{
  "arch": "vit",
  "model": "CTC image transcriber",
  "dataset": "seven-segment displays showing three digits",
  "train_examples": 195000,
  "image_size": 32,
  "crop_scale_min": 1,
  "horizontal_flip": false,
  "tokenizer": "char",
  "vocab_size": 15,
  "norm": "layernorm",
  "norm_position": "pre",
  "hidden_act": "gelu",
  "mlp_ratio": 4,
  "head_dim": 32,
  "fused_qkv": false,
  "bias": "none",
  "qk_norm": false,
  "parallel_block": false,
  "inner_norm": false,
  "patch_size": [4, 4],
  "conv_stem": false,
  "layers": 10,
  "width": 384,
  "positions": "conv",
  "init": "torch_default",
  "residual_init": "none",
  "optimizer": "soap",
  "beta2": 0.95,
  "learning_rate": 0.0025,
  "beta1": 0.9,
  "shampoo_beta": 0.95,
  "eps": 1e-08,
  "precondition_frequency": 50,
  "max_precond_dim": 1024,
  "one_sided": false,
  "adamw_lr_other_params": 0.0029,
  "adaptive_grad_clip": 0.1,
  "l1_shrink": 0.003,
  "cautious_weight_decay": true,
  "max_steps": 15300,
  "batch_size": 256,
  "epochs": 20.1,
  "lr_schedule": "step",
  "warmup_steps": 450,
  "weight_decay": 0.1,
  "adamw_weight_decay_other_params": 0.01
}
Rows from block 3 of a small CTC image transcriber, named by matrix and row number. Rows with one number belong to one neuron. Each number is 128 + 32 x the weight over its row's rms, rounded and kept within 0 to 255. All counts start at 0. Numbers have three digits each.
After each neuron's rows are labels from the 100 images, of 14848, where the neuron reaches its highest value: "top examples" is what is common among them. Only what is clearly more common there than usual is listed. The data: seven-segment displays showing three digits.
# fc1: MLP up (model.blocks.3.mlp.fc1.weight, 1536x384), inputs 288-383
# fc2: MLP down (model.blocks.3.mlp.fc2.weight, 384x1536, transposed), outputs 288-383

fc1.91:136053143106128091107068152180108070172142117122112104113128139142079152122222139112117123132105171121150158119158165123120113145127133042155150179129144172138109154162156137120121127177108114130119164189114114153182128162108101130163128123126182132131100123153081122054128175152129148058
fc2.91:134159135137128118133158164153132141117129113109193155119130157146104155116171162099087045128138138140159099110084099147130105128160120078131151118121082125138165100145116082128083087170118159146161144101137165087133119160115093105105127167103162110174119113125067167182187154107138088134
top examples: the digit 1; third digit: 1

fc1.690:108065091113129143132081158108083134120108156114106150114119144149128108181092129146124102145142123098129129179174154118155132149146150098125078083150143130141101100136033130147128157139125105171082128134114089167144159138155128156123051125086105137124120074056175074099103139140124103099
fc2.690:126156164095168110059071092096158121129161179130116144130111114138100108120111056147138131102098098083146066122119188141148141125162142138119172109148090154144181080166115113062155154133094154137112101087074116163099190066132132119127102101130140205092047128127137131096156140124118140143
top examples: the digit 6; first digit: 6; first digit: 5

fc1.42:224066102094082119152174174137124117129074127100140114041085107116109138125134171143141129124114112097097111128125141064177198117151061179124088141189150107112110170128151114105144076090108185120129154144092143193141093130115108105156156135123116141123101133119093109126093114139122091059
fc2.42:128092117126114102149171129151110151166103093130182161125118148170125150133131138105141113034062128111059179167136135109112145099143064165141150123168123093143148189127126111136150135132133133142128225133110156092144070130079166154150145110068189128074152116134118087138120090101131091131
top examples: the digit 3; first digit: 3

fc1.394:127116141143117063115126201147135157071174156147130162060148121073130064059124141143086133097184146062062078198137135105128133110177103122137092146107124132079148179130209137182119163083137126133125091147130101133120097101132153167131108147175109156114109129172174174118127145152142097139
fc2.394:147133191145121141159114125098144120131100121136167167106183080099068114168086134153163121112101133140079109130104167132106087135147134159078177116158128096122159173109135148043156154126123109140115133140121078137117196130127133130112124142153135122054134129130086134130124129134113108126
top examples: the digit 5; third digit: 5

fc1.758:133103091136155118123071106142061139068094147176154104127128100157130125178080088129120159116141114142181124158129090109140142142160152147134168079106178093071096076162129085165198155114121074125136136114160148153113131194123119127052098097144156120163142146113152061130122161162118119136
fc2.758:155084123131184162107166101152108052126135188121095115140091114096105144147166152205133096150092126125126225179193161130114113103132119139130125114093166067133170154089104152097140125111126146183083160145118147118120125081100149056108109147129117140128093193095156072113125124231081127101
top examples: the digit 5; second digit: 5

fc1.537:128181100101162157153100111121142114128160119130128126170140134088069150112131161101068091096155141139156178129123164086143140119102090135148139181160082031085140123102118148155134160132119166128156061119163138121129098132116161075134066105193182089204095128141151128137062127130080157106
fc2.537:127167129132127144107136112165171168129163126121136136129142110101155123090132165137155126145127164163173110128182211115232187140175120190150143114133132162090127185173168164141096170151157116110139090130136145088164114089118046121136089184123126104160125155173067106138099124134133130078
top examples: the digit 3; third digit: 3; third digit: 2

fc1.268:150130073086107123152117111147132098126133125169098134117087139161151155137136101098102116120168152126076158130118129113126143133095123088047059139133138157095153169128156146127100088139177050132139120166085118145121091128173109161099178147092095177117080193188148128134138115169146074118
fc2.268:158078155140165146109164130128139097113091134055154126101082109155122140141131123252157069080184123119131155157127162127131137137143172109199121096129155136121116137142134138093149113131157159145149199111107139119128105141071106143062141196150123088096127139153185128128081128093125154113
top examples: amber glow

fc1.92:134131121094165127128042128159093114105087113180121127108156107152135117099078063119140089132185117177123154166129115151148123125131112124095152062155148138134105151148164165082165064127104116161170117171165051185122140144173134116070119133081066133106062155213147070076121085129152105111
fc2.92:122127142128167186153088135076154136118091130113123063136152086159108170114108075141146082086200097056144144152159144151104094160149154094162129086128120140122156134174106176122141126104144184181131131132137198146100086133117134122097128159122139106121111220144168029078126120092135132139
top examples: the digit 5; first digit: 5; first digit: 6

fc1.689:142080126042152083120147129151133097118108112136085087193097133130129129167087171125102145162128139074122102119063133139177126093104117122115127125164139134107110071092163150150130100131117147117169143188153175155138134162151175158085181127149163129166177121123148128127129122154125131093
fc2.689:138087144117195102139144137094146134046121108127076117139114100132091146166129154139119172110094126103060166160172124067126152122180080147107120129075125145087136163098144139109073132139133127173151141145103132139107158155161174159116127119111180141131056141125127102125100167166115108130
top examples: the digit 0; first digit: 0; red glow; second digit: 0

fc1.539:074124076121167068155152144140166185138113140153139096125133109132150122132077158145130139190085185118113125109116143141110155161129088164117119134148100113139127086128154096150117168143251097082075153122114141091118201148205104137152136152119140117193094117138195125135088073145112087135
fc2.539:095134139027133176123207124148147142063073117111076070114153158130089141153118220137149130126140068135168129100156138082146153153113168125116117149133156113118119159146145148075142125131130196154151158111135211173138129134107096163162090157142143125091135047117145099107129141141145137125
top examples: the digit 4; first digit: 4; amber glow; second digit: 4

fc1.457:099091142115096067085131143116115134159097108109119120120105101111154147113133069087128135138103089118085132177125155094176135124123150129103067105122116122146183182120090086101083144103127159113130167073090127108124140150108080088085183155200116132139129129128106134127109123140173117160
fc2.457:139135134102141172131138117143166157128102108101158167077178150147080106067126111132166164156120125124080112140158166147138137108073184068121137087117131196055154144074142132148132096141137142123117094151099129154201155127151126135154104230158122151093103092113159150133078097153127140135
top examples: third digit: 2

fc1.720:147092103160150127137164141152129083179165125140127131204105097160157176126156218126131175099133116142110130125154121147128113088167135115091074105123097200034090134079127063075162115103086139155116151103165043146135130135112110113136116127214163165121113113141092148147067101227186099125
fc2.720:095085100093071138110186093127148164165126153097117246081102093147197107132111126125062248140091121127131126119114167084118109163088187188130148098121106196061132128053083097109077129149075126106145145099136099091160110056124130102128141194124194183087100159116123137163121114127175094123
top examples: the digit 2; third digit: 2; second digit: 2; first digit: 2

fc1.594:125147111158062091106111103089082087083145144147159118146110129150020105129115093127095089139153088083145093110081173131153142141206146180193176096126132137119162112106057138134113162147106122102053093103075193098134159136170118174156125131133118137109155118134118149087127156061116142125
fc2.594:069221133154151160155159146071111115092107177105128100142149113130099093146119123193153111084124129121133115144086163169105159146149109150120169129135191193156128145138096152102128099142103117087150130153112056083140181112134086110128135078098128103123159167126116172047212175144119074124
top examples: the digit 5; third digit: 5; second digit: 5; first digit: 5

fc1.540:137124125150122094087166138166136115098145123138067094163147130097133134140114192106130144096131149125131142167052127137121157099030136121127137131212136116174151151123143110193096108088127153099102126112113171058072116103124184145145139172185156135113174119112162183132090105131142066072
fc2.540:143176108120073127141132126123040211089090132077078136152109094215134169127139131111155143123123138141137097132155219131136177069182167123144160140118143108162159138125167167091192124254161120168095157159093204094134122117060100107129093123111143196112118130084095140102098163123133149118
top examples: amber glow

fc1.615:157148089078082113149214101087139167122151110108117138126125197117147107160124110118122124166119140162139209119089137116081125137083152125157100103113116124107132131080128160206093078144124086123092138119142091108077163145119167147130135066166146125187119135128123094125166149103109117126
fc2.615:097130090173113122095143152124117170140115132069128129136100111120141091159096142174132130173104120166092080130114128108134112162150135138097124115129129187124097129087112156136185148147160099160157151102094104101148180128135098128113154112138098191138174073121101158131072123133145128121
top examples: the digit 3; third digit: 3; first digit: 3

fc1.449:221133126165179124174071154124122090101139149146153137128198083125105098120103099142172119172138137101136060133134094151125167127195117096075118102172129157158125160141093112132128208128078050155151132159139130113144134156182098092129164133138132111168116129166173109116124137150138103085
fc2.449:140172126132166136122063099128074160110107121132159128163094049175182046143128203152160137110112121099107069155129148134076122179083148077128135155156088095149117074162141143103168137099107205135137124134085074108175102128105108112118089136147149134165128128115133148117186132157166175175
top examples: the digit 6; dark on pale; third digit: 6

fc1.431:121101157144173075125108126128133166142174140114147161070155082096113144101144186151125119096143129122109113176123116109112123146168096114152159125154159055153193128081112162168125095142130122106184155138064142154120141169135160134108132156225115151119091125118077134163116161123155101176
fc2.431:102138128100048125125072128169186127133180102145171099122108108102148116122217106157107128146147123166139082145133149156161117129157114150114138139140151135109132114125154079078130178114146171113122145148152111131126165145154140132133117181101168144135185182098067106144114125094092077147
top examples: third digit: 2

fc1.143:101084179185146185169124150054072131124147167127129142125122071041144085107064161173128152132180149128139102245151150094121079105141159064112063142154166139102115174164112089135074125139053127109153129107047110115101132163150136184126093128133172130128146104116130064131128154090114107155
fc2.143:202162179081079084155115103151133150112137166117076147137137080123147093135158157132114128174125144149139126124180130155152158140086145080084133124148118148179135046163157116099135085144151126135101151086168122137099150091081113126143125140127172188125100126127113144101141170105119067092
top examples: amber glow

fc1.660:109205098202116168122062088115110155125135117167154126064194157136226100047101076104140088108059146157125187126128096140108118110112141135092172118138133126113153116160104184088117134115066168114105151143135097081127095135124113107114127101104127113159084109112144129118137136064095125126
fc2.660:192119122137130160111087113146121069150121128123085170113145169109130156052089100121161078191130194106107151096100101186133137089114123101101103133144114125125160110118143125109097094173173106139124100143126105166125126097105079115137137118115101114113146168186137136121163128138044180168
top examples: decimal point

fc1.226:136158171151152090122159193131077174152127123122090111133119135063129127075167154136092164122141169143116153033136122156122162152128083077114094186116116146088141041136054146112138141152080183151103135124166143143111106197117100150149185172132154078125135135134089123159086128103102071150
fc2.226:114176165138150108113050119117110142100201097112132167186103094145138115128189153123128126129114178166156073109105168110152163105192183194178143116082163151127116154107104084108111100143190109128128140144136090133156156163128111073156054119129074122174174084127121123127128188115148112161
top examples: third digit: 2

fc1.1:120121110089120121163106061167114179065136101128214114143129122169149093144126154174183094102219142182109110142099133167081091096113161133131159139112142136112129108127087053073130188149068161129104122104130128159065130216127150165131128057128116047116130156127102149173136141165092139110
fc2.1:100147126111059131129163080129132163117149127116203132148093046130153147168184098144136131125085111161199128168164131061131132144102132121168189106109148095116209145101051114143178152133145041064145149196179163164128101146157153094090111109150106173130163127099071135139094077164189152125
top examples: the digit 4; second digit: 4; third digit: 4

fc1.256:094132112149152073129238142179154161108116184152155094073129108136130135130099126059125138081118177091113184091145120177127142129110075125136130063148071129095127093121168141120113113106172120093119179133148133088158164127124116137164075144160124128123105131116170131091135090175079066113
fc2.256:141136157096121148173160153135121105061074110131071132127106140094088108106127195086147101140124127115144133168157117074140152112122138169116125177162155097128133095118105107117083140173143163143189156168186195125142119166114128144160117115130128172060098086119092157094113102115166119107
top examples: the digit 4; white glow; first digit: 4; third digit: 4

fc1.322:153107181100125136108137186104140118114122140105154180118064154135102142094180145048070125072079159120165136168132105127171138135183066091126116151151176107128134162091076127105115155114123156139128169131145119157168112134139166145056097174096127140104150135071143140137098120072110098110
fc2.322:133120101148071095138125136121157145138246092129128120121154105168171155112209096146142144146153186159143059118137195166161112145187118200125115127145139138127121103125121087125115170105159112106119110139181110157127157127098135115092098199131133118143117136163113146150122120067120087120
top examples: third digit: 2

fc1.129:127099106104132126105104124130115103092120099127144053102125154148102123106092123111112157160161160147202122113151114078136155126159129134156175128124129128111084104119153084110172147148096141111128151151124141152131141149109128090109149144085222150111090209090120169178105169128159135100
fc2.129:138140134165148087143110153113106145128086187102143146119141160108118115145145074115138117086108090170154110146086121120107120139175145118115148203039123101132197124097147118150119177095130158109097144063125134154084237160129135106090124142083139147102152155187180085129128143143160106141
top examples: the digit 1; third digit: 1; second digit: 1

fc1.571:108134129103107124152141156150150121063149120131120052078125144140128128116155099025135153096136133175190167135130162107174151129097126097126119130144200109115117137171149178106099096046127161152129131147087083125102168141132151080099076120157105162117043124116164123116094094180057083097
fc2.571:168087111124123136099109135139157117131179167114103156093097094092155126126121053153168118184116161110077154068174238177129198091132137186100143100128174151151117091116107150119095129162138128124117057118132133168194129124117151154115129224099092104090138154150161142092087130059113127172
top examples: the digit 8; the digit 6; second digit: 8; first digit: 6

fc1.354:149156155132134065141052118156135114107127136087152131223238109176129134176183108174154220121089157140121091076129159121095124140105154112139098129125123081067158131195115127143128143125129069116114113124129161159124128082121161146138156178011026092142147149178212087144097111142117160059
fc2.354:117055190128188113143160157116154125115162136112195215198083159159126138180166146124146153131147116141188076178191075058093135140123130124128147074117142107130108096135121137108123163092151138155133194128088156139156112119141131127120103062098071129170099091107030135122139113128122172121
top examples: the digit 5; white glow; second digit: 5

fc1.694:141120155155084123128167119127141128166114126131134119134104097084126129142144097057077127131168126133125127091105080143106120089120073109223131128144182159091145161125168124094135120116140130201167121157144150131026062106152124101111098141115173093182166130162124089129108107129111134098
fc2.694:152094092119125123114140123146133141140120137127133111125190166129112123122107079137100149113126114119148140128052156128109151161201165134113085130139130124136069139198113128109127051152138122124123011129150136145111132123109092148136099092072189111077224110108122157120144151124158098139
top examples: decimal point

fc1.450:115152112114096092105159063135125148175149113087127173024124129132086198124157105146083128144112094143069124116138164108152126095074149108087055126126164126134095082114127125129125117128172084171118094159133124123083129124126119114147151190106127125143124055077153114149117167091138155105
fc2.450:117172059126119147094113091192127134155065124146144176131152116122190134146062116103102155169119143123099112038118119128122123130107114178129092130062099092133063160125127165143116116154060137119107093121190131092102145134162079119143126108137103122183132095118074137094120117067181080148
top examples: the digit 2; third digit: 2

fc1.178:104125076132069128129157190147159129127130133085194170108087138121136109064087130106109125127095122096094141178079183056109165098147143098150133146187095107095133114123157165173102113144131138140088093111140222053152087134138108120142148087152129134126125135176184145143129139131139122141
fc2.178:117159130152125137127159142094099151112094120095128081078138122076103106189122159195136141189116157121099094125142146154128126138220141157079115107133109145154134170173081181099162125127145122142122143130112109066201163073131124145077129132141123144136148102128117163132135176156142131087
top examples: the digit 5; third digit: 5; second digit: 5; first digit: 5

fc1.741:070105102157191070102173112144148139151113182171151148054135130117174098091127140144055134156130105072174143139122045143115113143153122156059146136094061135133170153145190107118111200118112124078153181108098139069142170127133136104165139130111135111125108177098138038150101141182118130057
fc2.741:147097177103130113107157067139139156086104107139106142168100142135101158131095179164095131099111131112106107136165175114142132146083097118131164149132134086137109186119152217152192199166130158105100125121069177166112106142119158164146093087086133134135151046104049183190101127138129139129
top examples: dark on pale

fc1.138:090190098143057122105116129084137126142127068126153103149086128124119182125135129158108095155117127100085120122173106114112147134154128230158118152110113093134078171103106135135089097115121150095139147098093097164097157129165100098093092100125172121159080169120146114127129155111133202128
fc2.138:152098113152126137133100129111098141126097107060126148144130228127092196121107099147084134200059064153097135107136130153123092087062152139117075135054124133137144133155139142120130084162170151118130175142076081139133160070074106127104103147242192128149141083192101120142088145148119134172
top examples: dark on pale; the digit 2; second digit: 2; third digit: 2

fc1.43:132198061162172115140106104154085139142064137172119133130147074112124115155108103093111127149061119134106125113154144110150072154123122096143138100154147069160148128151113139122146122092127138179099127080123083130130111178144128068156119195179126081119081126099174140140106145143154129172
fc2.43:100177113126151161149137069104131113101065124114167115138128055139085139099112160108162139139141076121122145119131112168063115179018149074116117170135166166210138182214145158145125123083162168149184013101170146069135140107106146095161113067139145129090098106070178154131170106144102108128
top examples: red glow; second digit: 2; third digit: 6

fc1.250:215112108106154131160164172125131111081113160147128090121128116103131128175116097139140066121160193149060123157138033135144139182159060117147154129160129186148070088115097086120124176074153063137138129111120093140165121061100111142053136154058102113099123053187091085115141059124104087120
fc2.250:148150131141167080183088121108088112083125124165123127122128114179127121117086125131132149101171146139092097120127110174131148149188112107083084107167116120173130140215123124096174054119116115156157054148055145119126080134131074131137140111123145103145152128141119120107141089188113144129
top examples: the digit 4; white glow; first digit: 4; third digit: 4

fc1.14:136156107141045114151216096103132140138149126139102143097081169144126113165063125121129129164149145134126172134063129116103128063140175148185129087107125090099127125079112118164076097128119055149128143091128116096020167169114129115084160068173100104091090129119113121111139112147122129137
fc2.14:109083065137114131119155126111134144143140145126120165127109102097188109154072120165155164153124070189145101092114121126175105199152131168122138074147143210143087154071113120150155147145133096136163142062100095077142128121143093114076126101181099157126131070087103175135110122148161127097
top examples: the digit 3; third digit: 3; second digit: 3

fc1.543:157110200112153149105139166157121120104087146106095098041152129136163131158162133155135092119200127116133123120118113205154222136127081143155121242119152136122114124130141120102095130125145099130170135088167061122128132088121095103065095147113117117071161161162139069152083065120076070138
fc2.543:123127111173147117089114128162158123013177155190098102094147112172087149129165128116163116090110220176124172123203117136151189148136112146101115106141204128191105169122137105093178130131128173131178073166107126112161080125122110128126134095129138126116130174166141094074121153211123170112
top examples: amber glow; red glow; first digit: 4

fc1.325:105045121148085100159180115080107109120162159131143116091128112122132131141138059088090139115160124114171109133078121128102134136170141147167164093120145148191180162086154137049142084150080101195130134141102172083085128127078097059149118127116152144059099154135081149130147178123170138142
fc2.325:078125117163111131102140087130071185116122181104167121121213155164101133104071132128142150098093150140162140113115140139112137218192154121106113177105131108133080151145122121118152054111097193110143073122151115111127146149111056166129112105122094113145159079156100213125120177134091108119
top examples: decimal point; dark on pale

fc1.493:125095101103144124145124106087121120095143178103102161057162189073131112160090136089066138088133133071076127149152131095156125129112151079069064127132149143130109120115152140135103080109165127129121141153163090134118130147209142225137164076121134153113121130122175132094114159105106075179
fc2.493:193114113157071099132107117110065071109137134165150204105110130108150130118124073152100153109152163102111098127179158118124153093088166112082081107131099098123186134080151139125133106168110103113075122090149115148129151170149109168129142172129128216106149148104105118194128142156127103118
top examples: red glow

fc1.384:134133122128111149185252090050180119125104123126126228145154146124119127092165122105065079114101059137148163139145164101106119128128168135149105143133109149177100195078147111101151158131132125133079101116128144106108142128059129158110087127119126161128102106155119090105178072106162105094
fc2.384:146155223162165127082121085114114159086141118128073177142138122131087140130247129103095091169125149093128118078113134127140101142111070106099121142157191117108075145085118120142141126123173152123103145134161098121107178101094128137138113111136159151118144113147127154141108127074166083137
top examples: dark on pale; the digit 0; third digit: 0; first digit: 0

fc1.2:136142138105158147142237118113144100118132098078129123125111141175113107139137107111107173096065128143149131069135139098090163099126149165107029129125180127114102108118112150106121119119126118114125185126190109155157160118107122128146113114133196080156150000137161107153113163075111075127
fc2.2:167103125140159119079188110153112116131129125137128158125151136119114112152138082115110131144134146118122107120189127108038175093085131092149124145090134110151123158115123162122088132156133088174117132114093150135146192143160166160078120177107116162106128076085144119125133147065147127132
top examples: the digit 8; the digit 2; second digit: 8; second digit: 2

fc1.599:125127093099195136193098130106133131131101171156076108118101123134165127129124149172025083084143159083117097119160121107137115150145144122161151124129239151159140120158111129107096131151076138191130128146115136097163077086145139139131170132110071183120087122115115092123132168123152154087
fc2.599:109128116177128122022099172060108152126115170118092125068156131179091135111157138124129125087094105124104144148118136076103131107101112043137118104150098202121172190135180122147062071144166155139147107104128174102092153111139081127150129155094107166073143064130117158092123163126106131137
top examples: dark on pale; the digit 5; third digit: 5

fc1.246:126094131120173131109124160098114130163127066169092127142143066115128085107083088083147185137099126151112093168189182103105151094104148103126157138117180108108104201133124085106108111137078106150144111134133066138128163123147115135115163134090100124052160127139209078126137122132184082137
fc2.246:168155111161116214072132102196134135154126129105096102137149113121116100127195087112100140163107052186106169117108140120123077144105163089108118132077153134138145122093130171080050106108141135093157111107150093125171135168094144045127138143153145204163016094082123089124178173181154160098
top examples: the digit 6; the digit 5; first digit: 6; first digit: 5

fc1.281:114186104215182187107117145091123150123044181157153138088162131125093125132053072069158067173104078123125137136113179141106104179119143147118144086167149124168133182143123084128123128046090131150085124130058134102150145186128142095123072166122158148178056066103187105097118055123123146108
fc2.281:124192130149201176118088124089122134082127144187097119146131107134109143108066091053235066134100088133097111167077175167117110141127134112087130165125125124173126152133133093147137127125136142133135114141116115166131162095113176129115066110151169211087105102146189133083149086128165157116
top examples: red glow; first digit: 6; first digit: 5

fc1.544:163144128100109130154183136080178106149168134148155127175145173107168135127113117133181099097093115151152105097165144141117080138158134140086165142094093140133125092129083126111131089112142128123093124148136128146125136090070155105127088072122119115112146128165149130159158036142090109130
fc2.544:113142166098033109174152144056102108105129112113138164127123101131094115119100101151107084162107125122074103155128061165050112115109110151134149129137105168084171178128111163126112160128108108115136170095167128168119114092160102119137100145098131124099157131113028122194130081101129130169
top examples: amber glow

fc1.393:128081177084104138107159113155175085091085122170174173026120097092117117127086174069086129115155170153137080192135118021165188156086095144133140172181153121087072170108135153117153121115094192157162117160139113157204115159174136175132141116141109115137144100102145077130100174122114152138
fc2.393:121099132095117072171188130107184123132146080144038086162128061154061104144153137149093162076123118162110110160163119086141089112114122127087121115073158124160128129166125130122111133128124024155164163115154121152118102161129156089132132111171126108185133177135078093129138105112077129104
top examples: the digit 0; first digit: 0; white glow; amber glow

fc1.445:136095117071086130142129136159130076169121160181142151151161117147134136128160069192066161143092057124143110095116125111127118121137187181104171087159110131116115158092112148093097124095081153119149156118150198169188165112136073158129136089129127081102124178120134088108119158140107165180
fc2.445:128151073115055109083093173144095140148132091156137164107114122117128157123142138158162097122178139196119092086063134129097130167108129155078109176103163092142126130144154149138143087170113137132154155176155112120134054075152091133122038090129128195155177107079116083183130118106095099171
top examples: amber glow

fc1.508:139130132139124146114142155132166136095163085133133135126079146148091175129162048122104131099141095179121247118102080136111135133153120107147214102106072174094120096148130097111137082113154085116071135123166177091101132155081119097140158153133158118188108133148143079127069161157097088142
fc2.508:141092166101126131190128104124138089154171129131146132085107063115137149183105200152168098128087077139160165131162151115082132121170119110105153126099110128100120141129110138149109171098149158023115111153130128190140134155125114126130156151168120145055137140117128109134094117153141153092
top examples: the digit 6; green glow; second digit: 6

fc1.94:149175112111144162100115179149103151167150096156137116164148113145114132096131241136138124096106094134114153059103082106098131147110133101068106165116053068135149101117106141077112139093123134159056136108110123119088092101118105108122159098166091083141159092118140121140136087036154117098
fc2.94:139095158146122175066153134099082126172179129121118156102122158106114143106119117099115101093173128089111168117080109114118150113076134188157088142140142161134110101150156122134120120186151144130110096145175151136121140128130110086182130116112036145168163084171090183112158063149083128103
top examples: red glow

fc1.83:128065111139136173120086129128121120143134157140088168134176129180169091080084096120127148126136167121074123108102078123159127099071133108190150134131116143135126118086150095142101149131150141118133060098125145110124114089163064136144132121156097063101117082107126091164110142146144124152
fc2.83:129128127125105098140127136117137166169109110100093158093194139102134108100188119149116097109131169192187137115107140111152114224115149099112139110117130158024065190134119152106082050138155175134128153103096036171156165142155085101126128146127093105155124122152173083123212150137124103065
top examples: the digit 5; first digit: 5

fc1.173:179165123089138129179080080117083124147103084171155174170214162118102046100124096107132138091146131129122124134153135133148159104139125122140144115150136139142108102117122114123121160182079120130206147177157121121059131160173107097178146077164148103142103149133165103081080108122177076094
fc2.173:145108117143141134121075097109157126114166136132172136150074113124151125231143137141172119129107126083146134155148136084133123124125148134170084122108102136153158116155143193111142189091123135117136128093171135102143136125104131145130101127108100127160073151124121133078129084131130103135
top examples: the digit 6; third digit: 6; first digit: 6

fc1.685:120097152178119122130150161202137033089125118114174104159122100148134137147188115129159112107033138103139128097153119166130080140121158157127123144086091137115123127137125154184098109129128241126093108164150171164171112138089190106137131101115166106170131142147152137109149090132150157065
fc2.685:100233162098088110139107151154088158041128109112138154059166107120164106182123044105172097133145138146128149148081127143078116143116118156140130127169121141150091123172149133146112066181136138129113133133155195168142108093128158107146165223160174120102084145117075163121124108088170090156
top examples: decimal point

fc1.675:106108080122124170183130130117123170093103227119075140083077150075127127113145088184160135200089110166126082138091222112171040116156146087130143122147161119150129171147094142124079112118072128127062078146108104120062110116087161121129088162094130152104096121080139150113113111102121186136
fc2.675:116152138135162120112090083066136073131218135129160166171098110142138136124134106120112095155100119149147137071094133189104195197134135126069139114146136080156175141131141111128221148158128139118102106144130175160073113102068045133126112097177155144058189123119127162071145136122104157116
top examples: second digit: 1; second digit: 7

fc1.110:170082142148106063168137123120186106198129115124124124113154094118110177141150182137132109161105135142137118152141115180171133122130140107088120116095142153099132127096142202101131105077134143125113176066136145151126155144044107081133109151162198125155105149115118170161104136169146114105
fc2.110:084040168100105187132182123124164114156064153133145141121110122176158125069109128118097098185072151124068144113141109130139116109070137177067169073129083146072162103065170132091116110123154118129113085148133148118171146051122112165140166169167213148087141123140080154175066160143110124139
top examples: dark on pale; first digit: 9

fc1.373:144057170139119132175113082128133127143104114188168120107067107118123137111133076125117054150141135113167116130144120123085125147127130121125143086067105162144119115124132076141105135102131066150132136126146175137103130178114161182111129142125117062129106149123132123131117103172124111124
fc2.373:144108153106108133132166088068154127139169120104133124088107127139131145197170131180143090136089122126209164142229123125110184119132109097122149112124131128116165169121139143120129119136137084080161162116144162139136116190133125139124086131135103136146125120066123127158108101146128192113
top examples: the digit 4; white glow; second digit: 4; first digit: 4

fc1.58:141140199148176146126136118114150125164217178130096135077160103117081094129143127147117098117083154075118116106213190119098182132123097200145087153151137112073144128095120111118159115155122115159138120144100108129151128124109123092115173082090155047128042161139120112139051140173141082103
fc2.58:131189132092111133100082131099133163085114151112118210142103148100093116189109138149151114138100101130141136141178163145099127144150095154120078070152120116120135129141126155143137154173124126106097123112120102147131108141176106128159154143198136127158166156119128110132089095173128115127
top examples: amber glow; white glow

fc1.262:136174125158096085063137156133157122133107130143126128157181139092138144192160139091121062145131127109185106101109126145128087083096152120173115130174148145117117098137119130163057089133128168163172097199131159103044132123141119119141127146105130074139163144202143108145126143136036115103
fc2.262:127157165077105158169115166166107140095109128076109152147159148188134126142148033086103071138128021129163142137087115149088136153097176122134129133098132199090109121183161108121107048168107076095105082120129156158154124072141097142170138164132176076054134172119115160102127084059104134152
top examples: decimal point